{"model": "spectrogram enhancement model", "n_mels": 64, "blocks_per_level": 2, "upsampling": "nearest_conv", "init": "orthogonal", "momentum": 0.9, "final_lr_fraction": 0.05, "weight_decay": 0.01, "adamw_weight_decay_other_params": 0.01}
Rows from block 5 of a small spectrogram enhancement model, named by matrix and row number. Rows with one number belong to one channel. Each number is 128 + 24 x the weight over its row's rms, rounded and kept within 0 to 255. All counts start at 0. After the name is the row's rms in percent of the matrix's.
After each channel's rows are labels from the 100 clips, of 14976, where the channel reaches its highest value: "band" is the frequency band that holds the peak. Only what is clearly more common there than usual is listed. The data: single English command words and digits, spoken by a formant synthesiser in many voices.
# convs0: first 3x3 conv (model.mid.1.convs.0.weight, 384x384x3x3, each kernel summed), inputs 0-191
# convs1: second 3x3 conv (model.mid.1.convs.1.weight, 384x384x3x3, transposed, each kernel summed), outputs 0-191

convs0.139 107 [ 65 136 104 127 121 179 136  66 185 135 111 147 122 119 101 114 153 123 200 127 140 173  99 155 104 143 156 122 126  89 105  99 126 127 123 108 102 158 172 152 144 156 126 151 189 153 122  97 157 189 169 115 125 189 186 142 158 139 128 125 133 119 117 146 133 146 107 220  84 126 148 141 116 120  88 124 153 155 129 142 153 128 111 123 124 178 126 130 128 129 123 126 116 103 125 131 134 115  97 136 134 157 141 126 126  98 136 119 112 102 159 141 142 136 100 141 109 119 112 125 140 105  81 129 142 118 130 164 127 125 132 125 193 112 132 126 121 137 126 140 112 141 115 155  95 126 148 133 102 130 105  92 112 116  96 128 135 114 111 177 109  71 116 144 161 112 139 127 126 114 128 108  82 127 144  97 136 139 128 147 116 139 107 131 128  82 132 171 124 137  97 110]
convs1.139 101 [141 104 182 155 127 100 173 100 115 132 155 133 123 122 149 125 101 114 124 127 100  98 191 115 188 128 114 132 128 137 120 131 119  88 134 118 109 128  65 144 105 101 114 137 127 130 126  90 132 139 114 127 133 118 105 128  82 128 142 132 134 149 173  88 136  69 135 119 126 112 126 133 128 128 100 114 126 144 126 115 112 126 121  85 135 122 131 133 121 132 123 128 130 150  84 122 142 113 141 137 126 196 159 196 131  96 141 145 105 147 111 126 141 121 105 125 140 120 128 163  98 134 141 131 129 145 147 122 119 122 125 154 169 132 131 128 129 151 131 170 108 128 134 134 119 162 154 129 117 123 132 170 126 130 131 158 130  51 150 127  93 120 162 166 152 157 143 131  60 160 144 117 133 164 133 119 125 169 120 206 131 131 148  47  94 125 144 129 127 117 107 123]
band: 2000 to 4000 Hz

convs0.318 102 [143 149 138 122 132 102 160 162 115 134 132 103 153 128 177 121 129 109  70 135 156 144 126  93 152 124 164  94 137 155 155 132 130 177 102 173 151 166 138 186 172 183 133 173 171 145 121 145 185 160 126 113 127 145  66 134 165 178 181 182 147 152 127  96 154 117 164 176  87 161 134 169 137  99 135 118 136 183 143 161 146 155 167 136 121 141 139 162 147 142  87 148 148 109 118 143 129 131 136 125 152 131  83 138 120 155 120 115 121  98  85  90 156 128 130 143 176 117 128 133  86 110 147 112 126  96 139  73 118 132 140 145 135 129  85 150 139 114 105 141 131 159 151 161 154 129  94 124 149 124 129 142  88 127 117 175 117 164 161  98 154 135 111  80 116 100  94 125 126 150 145 170  93 167 144 114 125 156 124 112 113 116 121 107 145 138 112 114 132 123 131 141]
convs1.318 069 [181  74 116 132 121 138 121 135 183 110  97 128 118 143 148 122 130 170 111 126 158 118 142 133 203 173 144 107 114 129 126 124  97 115 142 113  71 128 128 183  62 124 171 103 132 111 121 102 119 132 153 132 119 136 182 119 163 123 125 174 127 110 168 124 133 134  94 129 123 146 124 116 127 122 123 119  93  98 155 152 109 124  97 119 132 118 134  80 147 137  86 127 123 185 130 124 155 113 169  80 136  93 155  96 128 116 128 112 115 163 185 158  95 150 112 102  75  90 116  79 134 115 114 159 138 142 136 135 100 128 115 111 121 129 127 137 124 116 124 103 151 140 135 108 102 184 140  98 133 130 130 155 122 135 130 171 136 154 128 127 176 140 140 124 157 103 185 126 139 153  82 136 126 136  85 111 112 154 138 120 126 131 120 125  58 128 116 122 118 124 139 108]
band: 1000 to 2000 Hz

convs0.311 088 [111 154 101 115  99 166 138  88 122 134 117  89 142 146 121 136 157 107 137 156 121 118 162 127 121  90 113 169 153 134  80 116 142 106 119  90 140 121 125 128 100 101 113 133 124 124 116 139 143  69 151  88 142 170 114 114 137  97 132 161 129 108 104 110 185 119 117 135 151  97 153 127 152  88 102 114 162 148 144 123 141 157 130 143  82 176 169 145 175 115 137 154 132 136 140 120 126 173 121 101 122 155  88 120 148 123 115 146 116 144 115 113 128 127 146 101 154  98 109 158 154 174 158 101 151  98 121 140 182 156 170 173 145 136 128 120 133 139 134 165 150 136 175 148 134 138 117 128 123 131 149  90 133 159 132 105 154  96 145 140 115 135 160 103 148 169 123 133 123 167 117 136  97 126 137 120 137 142 125 164 116 121 130 112 194 111 146 123 106 122 167 134]
convs1.311 116 [128 145 110 162 127 132  81 110 131  98  96 127 127 147 105 125 157 165 134 131 131 152 117 146 114 165 115 123 117 130 138 129 133  82 149 128 125 125 120 153 160 135 136 140 130 117 123 148 120 135 168 131 128 132 131 125 125 131 145  91 135 116 154 142 130 118 126 136 124 135 133 120 126 133 190 127 120 148 107 133 127 126 107 126 116 114 128 128  88 123 160 127 129 107 101 127 124 137 140  99 177 109 149 140 128 113 108  93 186 169 138 129 153  82 115 122 136 129 132 154 164  74  66 150 125  58 179 128 109 132  87 122 198 160 126  92 127  82 130  99 102 119 128 195 148 100  84 131 123 165 123 119 130 122 135  98 118 178  58 124  93 141 116 147 119 162 131 111 129 136 143 119 125 146 133 132 119 156 132 158 137 128 120  72 109 132 101 127 124 124 192 109]
band: 500 to 1000 Hz

convs0.380 110 [143  98 111 152 146 127 132 132 139 142 145 121 148 135  95 115 146 142 117 135  85 126 127 135 159 131 159 116 121 123 104 117 117  83 127 149 132 165 116 140 130 109 129 144 136 129 115 129 153 165 159 116 136 142 142 138 115 133 118  97 126 129 136  89 119 110 110 115  89 123 177 149 138 182 113 110 140 147 123 142 140 133 150 171  84  96 119 132 105 110 108  73 140 131 133 120 128 103 103 156  95 122 117 145 123 140 100 114 123 122 116 103 106 136 121  99 105 112 110 149 114  97 103 139  89 108  86 122 139 121  59 113 122 105 133 109 128 118  90 113 106 110  86 105 126 134 101 114 164 118 120 106  91  91  77 137 115 138 148 129 141 128 106 149 120 114 152 112  56  86 114 113 101 127 121 115 108 102 104 166 108 103  96  81 108  96 104 131 117 101  91 166]
convs1.380 116 [142 111 134 125 116 155 113 133 141 119 139 131 123 127 144 137 103 146 116 127 147 147 107 160 114 128  89 122 122 128 156 137 122 143 142 141 152 127 146 137  76 117 138 139 124 142 143  95 122 103  98 129 126  65  77 124 139 128 144 128 127 136 159 153 122 118  78  84 128 164 125 134 124 134 170 128 125 123 128 129 111 128 143 163 123 132 127 129 129 129 145 130 128 160 115 127 177 181 109 102 123 209 195 110 129 113 133 169 114 133  98 139 154 149 163 122 117 166 125 133  98 159 102 146 124 107 131 130 147 126 154 145 134 153 122 150 128 143 128 115 136 178 120 173 140  99 120 129 129  99 128  79 153 130 131 176 137 154 173 141 200 145 115 147 175 148  99 139 157 149 166  92 124 104 155 136 145 189 129 123 126 131 120 136 150 119  93 126 131 134 144  76]
band: 500 to 1000 Hz

convs0.297 096 [127 138 114 154 102 146 106 122 100 127  89 152 130 120 115 126  99 126 155 110 100 131 122 109 146  81 102 120 100 126  98 124 127 132 107 145 151 139 129 113 129 112 144 126 145 143 105 133 103 144 138 145 151 120  93 169 109 143 149 182 130 157 128 116 118 104 152 101 116 115 131 144 120 130 128 125 132 115  76 115 120  86  60 126 112 138 127 124 184 139 118 181 120 113 126 160 159 141 149 146 146 125 154 112 151 134 156 116 146 120 127 116 120 159 120 151 100 151 145 121 116 126 101  97 149 151 143 135  83 116 162 143 166 158  97 103 171 123 139 115 226  79 107 158 133 145 149 171 138 122 173 124 138 126 139 138 152 137 137 136 105 135 111 153 151 158 142 127 119 161  98 117 142 165 130 117 159 153 137 139 132 113 169 166 157 114 153 145 194 188 110 200]
convs1.297 100 [144 162 153 132 123 186 132 197 154 121 130 132 125 148 174 122 162 141  90 115 149 144 138 116  89 152 164 117 126 131  96 131 126  80 148 130 120 127 126 186 129 114 152 134 129  96 124 116 117 117 132 125 131 113 108 135 120 129 169 101 141 145 118 142 127 141 110 165 135 165 130 112 127 131 126 126 152 119 169 115 159 127 153  97 126 111 129 138 133 125 190 121 134 117 171 133 117 114 158 157 153 130 100 139 132 126 133 165 117 170 126 118 183 134 102 132 172 177 122 161 145 113 114 175 127  72  76 133 155 126 121 120  89  80 121 146 133 147 125  96  99 207 130 149 135 110  77 125 125 178 127 101 155 121 127 114 136 163 126 131 187  80 122 136 143 141 156 119 156  90 137 173 136 108 165 121 129 144 133 137 131 135  95 147  71 134 146 132 132 125  95 101]
band: 1000 to 2000 Hz

convs0.369 101 [160 147 134 146 131 127 108  88 107 128 126  82 118  64 135 155 104 132  75 143 134 171 107 150 123  80 123 109 132 103 195 119 112 124 139 113 124 165 139 144  71 135 102  97 124 153  91 139 133 180 131 124 109 200 106 146 115 146 158  87 152 124 128 135 145 174 141 129 133 108 143 153 145 155 109 116 145 116 122 100 126 162 125 121 100 125 105 114 144 112 106 112 122 125 122 147 163 121 131 140 146 115  81 117 109 113 121 143 151 107 107  82 125 151 136 153 145  66 130 102 132 149 121 123 123 102 151 157  88 145 150 124 123 141 145 129 115 153 139 133 113 128 135 165 109 167 147 123 112 170 134 102 156 136 132  96 133 138 121 122 126 146 144 123 188  90 124 140 120 141  91 141 121 182 120 126 130 145 111 100 166 120 133 142 177 139 143 166 188 121 120 148]
convs1.369 127 [161 137 174 122 130 155  89 224 118  59  99 125 124 119 163 124 134 100 146 126 138 106 138 136 186 129 158 122 130 130 104 135  95 127 146 122 132 131 102 118 153 135 138 136 125  91  98 181 129 157 154 122 125 103 134 138  92 131  88 181 122 160 112 129 125  60 100 134 125 196 129 121 124 129 184 127 161  90 126 133 144 125 148 130 130 148 129 115 129 130 153 122 128 124 202 134 165 121 125 151  91 146 133 154 125 100 121  54 113 147 135 139 147 121 129 114 141  82 124 125 123 159 139 119 131 116 105 129 165 136 106 103  94  47 124 157 129 128 126 125 111 150 140 164 143 181  67 124 120  85 129 143  85 130 123 184 135 171 108 136 141 152 110 100 133 137 123 123 147 114 129 121 123  60 129 135 136 132 131 149 123 135 110 115 156 126  66 130 132 129 125 128]
band: 1000 to 2000 Hz

convs0.337 107 [181 141 143 137 138 105 156 153 152 107 117 148 124 147 137 139 138 130  86 108 167 168 156 146 118 132 101 103 133  96  89 134 142 145 137 177 108 126 107 147 111 120 120 168 139 115 154 130 127 130 130 159 150  96  73 151 114 120 133 166 147 152 117 122 130  79 163 165 133 120 159 137 134 120 138 143 130 165 104 107 136 118  85 111 139 180 155 139 140 150 118 130 132  90 135 135 112 109 129 195  94 125 129 132 126 115 137 172  93 116 126 149 127 116 137 142 113 113 107 141 131  94 169 122 128 131 149 133 166 117 144 133 159 131  97 113  97 136 114 157 110 167 150 136 154 159 120 120  99 113 153 151 163 140 122 143 134 128 121 160 140 121  97 129 172  77  92 123  84 151 145 142 115 129 164  97 128 134 121 182 154 151 147 147 140 122 117 148 162 124 154 103]
convs1.337 090 [194 139 110  95 124 135 160 144  78 152 156 132 142 175 109 125 170 175 150 139 142 106  84  99 147 127 113 131 127 132 148 134 128 139 127 136 121 133 148 155 182 129 141  97 126 128 161  97 135 166 137 138 123 179 159 130 183 129 113 111 142  64 129 130 130 153 151 112 122  89 127 134 131 133 182 138  98 126 187 134 123 124 108 163 124 123 130 103  79 116 113 127 129 133 131 139 128 109 120 111 134  97 166 115 127 106 144  93 158  99 154 121 105 158 130 133 131 105 130 146 187 106  93  75 130 137 207 134 126 119 102 100 120 184 132 120 129 116 127 113 167  97 129  65 145 126 157 136 117 125 124 141 138 130 130 143 121  65 136 133 183 113 159 104 111  84 146 133 205 136 145 127 139 124 171 130 122 124 125 126 136 125 164 126 106 124 144 130 122 133 122 110]
band: 1000 to 2000 Hz

convs0.349 105 [144 142 172 124 148 122 121 158 109 144 120 119  91 126 134  96  92 140 179 111  98 148 104  96 105 110 154 108 126 109 111 123 141 115 156 133 155 145 155 135 136 138 115 131 174 120 165 114 130 118 156 144 133  75 115 123 152 154 138 227 146 153 106 111 142 131 135 109 138 101 154 156 132 140 146 149 167 117  99  98 119 103 102 129 112 129 112 100 203 113  78 128 132 130 144 135 126 122 114 121  98 114 138 150 148 106  91 152  93 148 174  86 107 136 112 139 117  96 111 107 107 109 116 135  96 104  98  90 121 146 105 136 119 130 126 115 147  89 115 113  92 136 117 129 154 142 125 119 128 157 106 118 115  89 108 134 112 150 111 126 179 102 139 137 146 107 120 142 119 137 105 133 101 133 131  85 135 118 130 123 125 117 124 129 151  85 113 134 145 142  96 123]
convs1.349 100 [166 115 106 107 130 210 105 145 180 107 124 128 122  97 166 125 167 131  94 126 137 123 142 132 122 142 159 120 112 126 113 129 133 205 105 137 142 131  89 131 145 138 191 116 132 149 142  87 108 109 105 131 125 150  44 119 129 135 111 106 125 149 131 184 141 154  71 111 127 162 126 120 129 131 167 125 153 135 139 146 129 124 121 185 128 105 130 161 143 129 128 121 130 105 101 129 142 152  91  99 172 192 142  96 122  95 129 102 133  99  94 133 116 144 115 129  69 103 127  88 116 167 145 136 125  95 147 127 104 126 152 112 113 117 136 125 123 129 124  93 133 190 124 207 128  87 174 141 127 132 139 129 154 128 110 111 126 165 144 137 157 145 122 132 165 116 101 149 166 143 117  47 137  90 184 122 119 149 127 157 133 134 116 162  72 137 105 136 124 135 135 116]
band: 500 to 1000 Hz

convs0.304 110 [111 147 131 132 154 162 106 102  99 131 133 140 125 138 154 184 152 156 119 123 170 117 109 139 132 167 122 112 107 157 187 129 136 149 137 160 151 151 175 148 169 121 140 124 140 105 165 126 135 143 127 161 120 127 170  78 151 127 153 156 136 173 145 138 105 160 117 143 147 153  79 108 138 129 136 145 125  84 155 149 125 114 129 113 139 105 129 157 124 115 128  96 154 166 143 169 127 128 127 120 179  97 158 150 145 136 108 111 119 154 143 124 143 101 138 173 115 169 103 126 125  93  83 116 151 115 144 125 122  85 118 123 127 114 196 139 138 175 128 143 124 118 138 114 114 108 138 134 143 125 136 110 127 108 163 104 105 149 131 128  88 101 131 100 120 141 119 115 178 107 139 156 148 166 126 119 131 131 161 130 111 128 169 165 128 106 135 138 130 156 121 132]
convs1.304 125 [118 122 128 131 133 139 123 136 133 101 164 129 133 147 111 126 138 110  80 124 133  80 181  77 159 114 158 126 138 137 149 124 117  92 127 128 110 129 108 134  82 135 131 128 128 181 115 160 123 119 152 135 120 165  86 128 101 125 116  98 131 139 100  82 127 152 152  97 138 174 130 122 127 127 162 128 143 177 137 108 113 131 131 166 120 138 128 141 147 126 148 127 126  87 110 136 177  99 171  88 147 157 136 102 122 114 140 119 115 148  95 136 113 109 119 110 129  91 128 140 158 200 122 126 132 139 122 123 139 134 191 115 126 118 126 113 121 103 126 144  86 154 118 173 133 131  76 125 122 171 130 193 142 126 126 159 131 109 142 129  99 162 159 116 198 194 122 112 112 104 158 171 134  96 153 126 125 123 133 187 111 126 137 114 140 124 127 123 126 121 158 127]
band: 1000 to 2000 Hz

convs0.153 086 [167 147 145 132 151 169 186 117 112 154 125 159 138 152 117 141 120 106 109 133 114 132 159 121 101 181 114 158 123 127 154 166 141 152 117 116 109  97 136  58  99 140 144 103 100 152 111 133 102 131 145 134 135 139 134 148 127 103 128 139 114 181 140 148 136 137 116 130 181 107 145 103 148 131 124 112 161 142 134 114 116 151 129 152 131 142 149 130 146 108 135 154 103 128 133  90 112 131  98 104 121 109 142 114 113 134 140 106 163  94 140 143 139  99  96 113 136  98 134 194 100 156  96 157 130 136  91 195 137 141 120 170 163  94  49  93 125 141 137 129 140 156 124 155 118 146 116 143  87 163 104 118 123 126 142 152 138 152 139  96 166 139 151 113 125 121 159 180 103 110 108  88  88 138 158 167 118 120 128 213 120 140 163 111 159 115 114 127 168 140 110  44]
convs1.153 089 [143 109 116 157 122  89 105  87 134  86  86 130 134 115  93 128 141  99  80 118 118 118 131 147 133  78  98 134 125 137 154 128 129  95  99 129 113 129 156 146 100  92 123 136 126 127 141 134 136 100  90 129 132 126 110 125 127 120 179  90 117 132 190  88 124 138 165  98 110 151 125 114 124 132 112 127 152  89 166 132 130 124 125  77 123 136 130  76 116 134 121 130 132 111 126 131 119 167 151 151 139 171 136 191 128 147 117 129  57 136 105 113 141 130 127 120  94 105 126 116 151  69 127 111 127  82 152 123 122 119 124  75 185 137 129 118 125 112 126 133 120 135 137 155 132  79  98 123 123 177 133 135 176 131 126 126 121 106 130 125  78 117 141 145 112 134 104 129  98 107 148 151 126 227  96 124 123 124 128 180 131 127 131  74 141 123 155 123 134 127 192 162]
band: 1000 to 2000 Hz

convs0.283 080 [120 137 147 141 124  95  98 145 146 156 156 135 155 109 160 144 130 117 115 146 131 125 141 119 149 114 136 175  94 173 118  96 121 144 101 151 146 133 145 127 176 141 159 144 167 143 130 114 169  92 146 161 127 158  82 157 132 113 149 142 154 133 110 111 125 112 155 159 172 131 162 106 142 153 140 132 140 167 144 129 118 101 116 137 136 159 118 127 173 120 214 118 117 150 110 150 126 138 137 122 112 117 116 165 133  99  45 126 101  99  92  92 137 143 100 102 112 158 102 126 152 108 102 153 138 140 123 170 107  97 117  80 127 135 166 106  94 125 134 110 145 125 118 121 133 131 142 142  98 102 162 125 131 110  93 139 160 136 122 147 103 136 112 105 167 133 125  78 149 147  96 157  95 100 140 100 152 158 123 127 157 133  89 177 138  91  84 112 153 157 105 110]
convs1.283 100 [138 135  67 107 134 128 125 130  88 159  89 129 133 157 162 120 104 159 119 125 149 141 114 160 131 149 129 117 126 131 201 133 108  91 114 126 118 127 184 189 155 117 105 129 127 153  99 134 122 126 128 126 132 150  81 129 157 130 118 156 121 150 111  79 129 180 157  43 150 120 131 124 117 126  93 142 143 159 146 128 136 132 129 174 135 115 124 141 119 130 160 132 132 148 160 127 132 126 139 152 104  96 139  66 130 108 135 160 117 131  97 137 172 122  92 120 103  77 128  87  86 116 139 145 123 161 113 138 150 122 113 116 137  60 127 140 130 102 124 113 137 135 132 107 127 175 140 137 120 148 124 190 125 129 129 144 127  73 111 126 142 181 123  91  91 147 121 136  83 109 112  90 126 139 104 126 126 106 126 123 122 130 140 105 151 117 171 127 120 123 117 156]
band: 2000 to 4000 Hz

convs0.248 083 [110 101  77  94 124 135  91  65 134 121 126 116 157 124 107 131 133 136 155 103 118 111 103 141 109 109 113 100 143 115 149 143 138 126 150 120 117 119  79 120 137 129 114 123  74 126 107 125 128  79 154 110 140 113  68 170 103 119 104 145 104 139 131 111 147  73 131 135 177 112 145 149 119 115 105 122 133  75 114 116 122 123 112 102 109 122 155 101 160  97 192 168 125 132 124 119 147 143 132 117 130 144 129 104 109 116  96 119 127 110 136 120 131 153 156 156 102 121 127 145 118 136 125 126 112 124 114 174 126 146 112 114 113 199 162 114  97 128 139 137 137 167 155 112 107 136 141 133 180 121 159 144 109 171 149 154 118  91 123 135 125 138 141 110 142 199 135 162 148 137 128 135 133 151 118  96 137 152 145 124 123 131 151 131 143  81 153 144 154 155 141 164]
convs1.248 095 [ 54 135 116  73 123 123 128 125 104  82  66 137 130 104 162 131  45  88 101 140 131 189 145 147 102  64 131 136 121 127  75 120 152  96 136 132 122 131 118 147  83 135 123 127 125 110 165 110 135 135 138 122 122 185 178 135 142 132 161 103 133 132 172 143 127 175  86 141 120 105 124 125 128 122 136 131 117 102 154 127 100 124 125 168 118 126 131 163 113 121 206 127 130 145 104 132 141 136  81  99 156  55 123  79 129 154  83 171 165 118 153 130  99 120 145 124 154 135 120 150 118  78 129 115 129 125 131 140  99 125  85 146 109 131 124 103 120 129 128 131 136 102 135 118 134  87  68 126 123 129 131  91 121 133 133 134 128 165 117 113 129 107 148 101 133  99 146 101 100 145 109  58 124 142 120 120 122  46 137  65 131 129 123 165 141 130 136 127 120 124 119 104]
band: 2000 to 4000 Hz

convs0.258 108 [ 89 109 130 126 124 110  72  67 121 110 160 112 167 113 133  89 144 107 108 123 105 111 115 140 148 124 137 108 129 109 190 143 136 142 225 136 135 100 144 155 135 125 146 127 101 146 138 149 141  89 134 128 134 117 171 154 123 143 100 169 108 134 126 138 154  66 159 157 143 126 120 133 130 119  85 120 129 134 164 129 144 132 136 131 132 128 136 101 136 140 179  87 164 163 117  85 125 148 104 142 102 144 140 147 123  90 144 123 130 120 120 135 143 155 129  97 109 168 105 107 103 139  85 130 112 126 123 102 121 145 127 112 146 138 146 121 139 116 134 124 134 106 129 103 124 139  98 103 117 107 113 113 139 173 137 145 117 124 114 149  94 152 158 122 126 195 138 116 130 120 139 137 131 168 104 117 115 103 140  98 113 143 121 126 100 136 145 152  98 161 136 128]
convs1.258 100 [126 132 106 126 131 160 119  73  75 137 118 130 118  91 122 131  66  68 140 130 149 121  89 115 157  93 103 128 120 127 113 128 111 138 141 143 185 126 123 123 128  74 131  98 133  88 151 158 111 166 112 128 126 168  89 128 162 137 110 118 147 113 113 157 127 139 115  81 142 173 131 116 134 124 137 113 110 164  79 129 131 126 137 157 123  97 128 145 163 136 170 129 124 106  69 134 134  60 138 108 107 152 126  79 121 125 116 106 119 123 134 140 177  91 160 129 111 126 129 145 128 122 141  92 126 169 138 133  82 117 130 154 140 105 136 135 131 157 130 178 111 143 130 123 107 168 120 134 126 158 124 144 115 133 131  88 127  96 149 124 177 174 119 142  98 129 119 119 130 118 134 110 127  90 142 115 136 118 134  63 113 126 119 129 149 128 129 129 125 113 113 144]
band: 500 to 1000 Hz; 1000 to 2000 Hz

convs0.129 108 [ 78 146  79 120 144 135 112  61 109 126 113 150  88 189 122  88 131 126 148 128 129 158 155 117 107 103 132 157 161 100 144 145  95  98 121 115 104 116 172 121 153 143 123 159  74 124 161  91 109 202 149 127 110 175 138 115 126 110  88  97  92 159 157 124 169 159 153 123 133 108 140 104 105 115 119 115 128 135  97 133 150 126 117 178 165 196 115 123  98 128 169 159 145 110 130 127 114 135 115 138 117 103 123 104  82  99 109 128 150 113 155 126 151 118  96  93 119 144 145 147 139 146 130  86 123 122 133 117 119 107 151 166 133 124 125 124 108 109 120 103 127 140 142 116 144 111 176 108 136 135 154 115 140 143 105  96 102 124 108 118 137 144 105 117 117  82 117  74 116 108 150 109 118 190 130 115 165 111 110  99 122 124 103 120 129 102 106 146 123 144 120 120]
convs1.129 119 [150 139 168 130 124 132 147  99 141 144 199 126 131 185  93 126 109 141 152 131 139 109 101 148 125 140 144 125 122 127 157 129 144 145 140 128 141 128  88 146 131  60 201 115 128 134 122 140 135 100 108 130 134  74 148 124 124 133 112 111 119 151  97 108 129 102 143 162 141 132 127 131 123 127 117 116 120 104 117 122 133 127 112  65 131 122 127 137 132 129  92 133 131 168 125 128 141 129 113 142 148 146 136 157 130 156 121 135  96 177 114 130 114 154 127 135  73 212 128 131 159 127 155 125 126 125 151 127 142 134 128 159 156 125 126 169 132 150 128 176 169 106 128 138 133 106 119 132 134 113 130  86 128 124 132 136 133 122  92 131 109  67 135 148 147 182 124 127 121  74 127 165 131 100 141 130 124 182 125 135 125 130  68  50 104 130  98 128 129 134 128 176]
band: 2000 to 4000 Hz

convs0.152 098 [123 161 172 133 137 125 139 105 141 137  87 158  77 185 144 134 149 112 156 127 144 114 134 122 108 126 132 165 131 114 168 110  79 134 111  98 141 116 128 130 159 126 110 132 140 144  97 137 156 203 123 131 125 123 131 120 121 132 126 123 171  82 116 139 144 111 129 176 103  95 140  90 116 128 148 132 127 160 160 117 102 145  95 169 129 129 122 121 134 120 124 132 133 126 112 167 105 161 132 175 173 129 135 127 132 146 130 223 110 144 176 104 128 126 150 126 118 102 120  70 127  94 146 133 154 181 142 135 185 158  96 119 131 153 170  90 148 154 125 125 132 120 162 129 104 133 132 143 146 120 146 127 129 108 123  75 118 136 114 110 116 115 114 119 113 129 158 128 124 151 143  97 164 127  98 123 128 139 121 132 132  98 173  70 108 125 119 167 134  95 138 161]
convs1.152 095 [139  92 157 104 132 137  55 127 108  76 132 134 124  61 113 124  85 116 118 129 161 131 102 135 180 104 162 121 110 129 124 136 151 115 146 128 105 124  48 135  74  70 173 138 128 125 115  89 126 155 155 133 122 125 163 117 106 139  84  95 124 135 175  87 135 147  74 112 126 160 126 115 121 127  47 116 181 122 149 123 119 121 118 102 133 150 131 150 125 139 116 128 134 126 122 145 145 106 129  88 109 141 194 148 127 132 141 101  88 117 132 124 124  97  96 113 115 114 124 135  92 146 134 129 129  85 143 130 137 135 164 147 154  89 128 134 125 173 132 152  88 165 122 159 147 144 131 118 109 124 138 160 171 127 124 156 128 127 138 136 160 129 151 109 154 190 120 129 122 128  53 154 132 148 100 126 112 106 124 137 122 136 110 173 113 138 142 123 123 126 132 137]
band: 2000 to 4000 Hz

convs0.99 094 [177  95 139 142 117  82 139 103 129 116 108 140 149 122  88 126 125 106 128 121 139 117 143 125 110 136 107 124 125 106 181 128  99 145 146 154  99 130 141 114 127 128 107 123 130 152 116 110 142 103 139 129 126 145 131  87  78 151 102 118 105 111 132 149 148 134 139 145 112 111 118 112 147 127 163 114 143 130 121  86 122  98  99 111 132 136 107 113 119  88 149  86 108 121  77 131 111 122 110 103 121 158 140 134  79 127 105 128 126 141 117 108 118 160 119 120 114  88 124 128 112  76 133 143 140 187 116 138 174 143  87 150 151 109  93 122 115 118 147 105 121 147 102 156 161 150  62 146 129 108 123 144 156 144 121 124 167 123  93 127 119 109 130 153 140 156 140 165  90 133 147 143 129 123 117 131 135 153 151 159 139 142 122 156 140 112 111  88 165 142 125 149]
convs1.99 088 [131 104 142 153 137 148  96 123 131 109 105 121 121 107 130 120 191  89 172 118 130  82  49 121 153  91 152 125 117 128 126 128 112 150  94 123 129 136 138 129 128 133 138 121 131 105 116 121 110 165 105 134 130 166 147 128 109 128 148 140 126 142 128 110 123 126  98 137 135  81 129 116 122 139 124 129 105 120 164 138 105 128  68 104 138 141 127  86 138 133 138 127 133 184 174 123  61  83 133 156 188  98  75 168 125  99 138 125  91 144 156 132  88 142 125 135 144 138 124  92  73 144 156 118 128 101 163 133  88 139 162 110 105 159 130 125 129  68 133 147 121 121 124 103 128 107 150 128 147 138 129 159 118 128 126  85 122 154 154 131 123 121 108 136 104 121 116 115 168  99 143 162 138 102 122 121 133 132 129 132 127 127 114  79 100 136 117 120 125 121 189 134]
band: 2000 to 4000 Hz; 500 to 1000 Hz

convs0.286 097 [176 158 143 179 119  99 139  70 120 112 111 109 161 111 144 108 141 126 129 149 107 120 116 158 170 121 117 150 139 133 111 119 145 138 167 146 123 105 140 114 144 150 143 120 143 102 114  98 104  99 123 113 135 131 155 130 152 164 113  65 127 134 122 155 163 123 122 171 143  77 156 103 126 130 150 145 104  38 180 106 159 121 118  83 102 140 146 122  64 141  89  97 173 115 108 132 132 147 155  97 106 188  90 124 138 141 132 102 121 136 128 146 148 110 136 127 150  92 149 103 118 129 117 151 155 120 119 128 154 109 148 117 123 163 143 141 130 108 158 139 118 130 198 135 117  89 105 124 157  96 134 119 158 133 148 148 112 133 155 136 164 128 127  91 105 154 105 129 146 132 148 117 121 119 111 126 141 145 144 117 122 123 111  66 152 142 138 130 130 126 119 123]
convs1.286 116 [114 152  91 109 127 130 118 137 113 106 120 132 124  89 145 129  97 127 108 123 169 135 142 144 112  45 103 137 116 135 118 125 145 116  92 129 112 125  79 149 119 149  96 109 130 144  90 148 127  86 118 127 124 184 116 119 136 120 146 169 126 131 157 132 127 147  92 117 122  80 129 124 126 129 140 127 102  86 121 127 123 129 143 152 132 139 134 152 152 131 166 128 135  97  60 126 134 119 105 108 124  82 105 118 126 116 102  96 121  85 104 134  84  80 158 118 138 138 124 102 136  79 104 124 124 128 130 128  83 128 127 155 115  69 121  88 135 143 129 141 169 111 127 137 130 136 113 124 122 114 132 151 129 134 126 133 134 151 140 125  78 114 131 100 117 135 134 130 145 164 156  97 134 124 109 121 134 144 124 151 122 135  97 157 122 128  82 124 117 123 127 153]
band: 2000 to 4000 Hz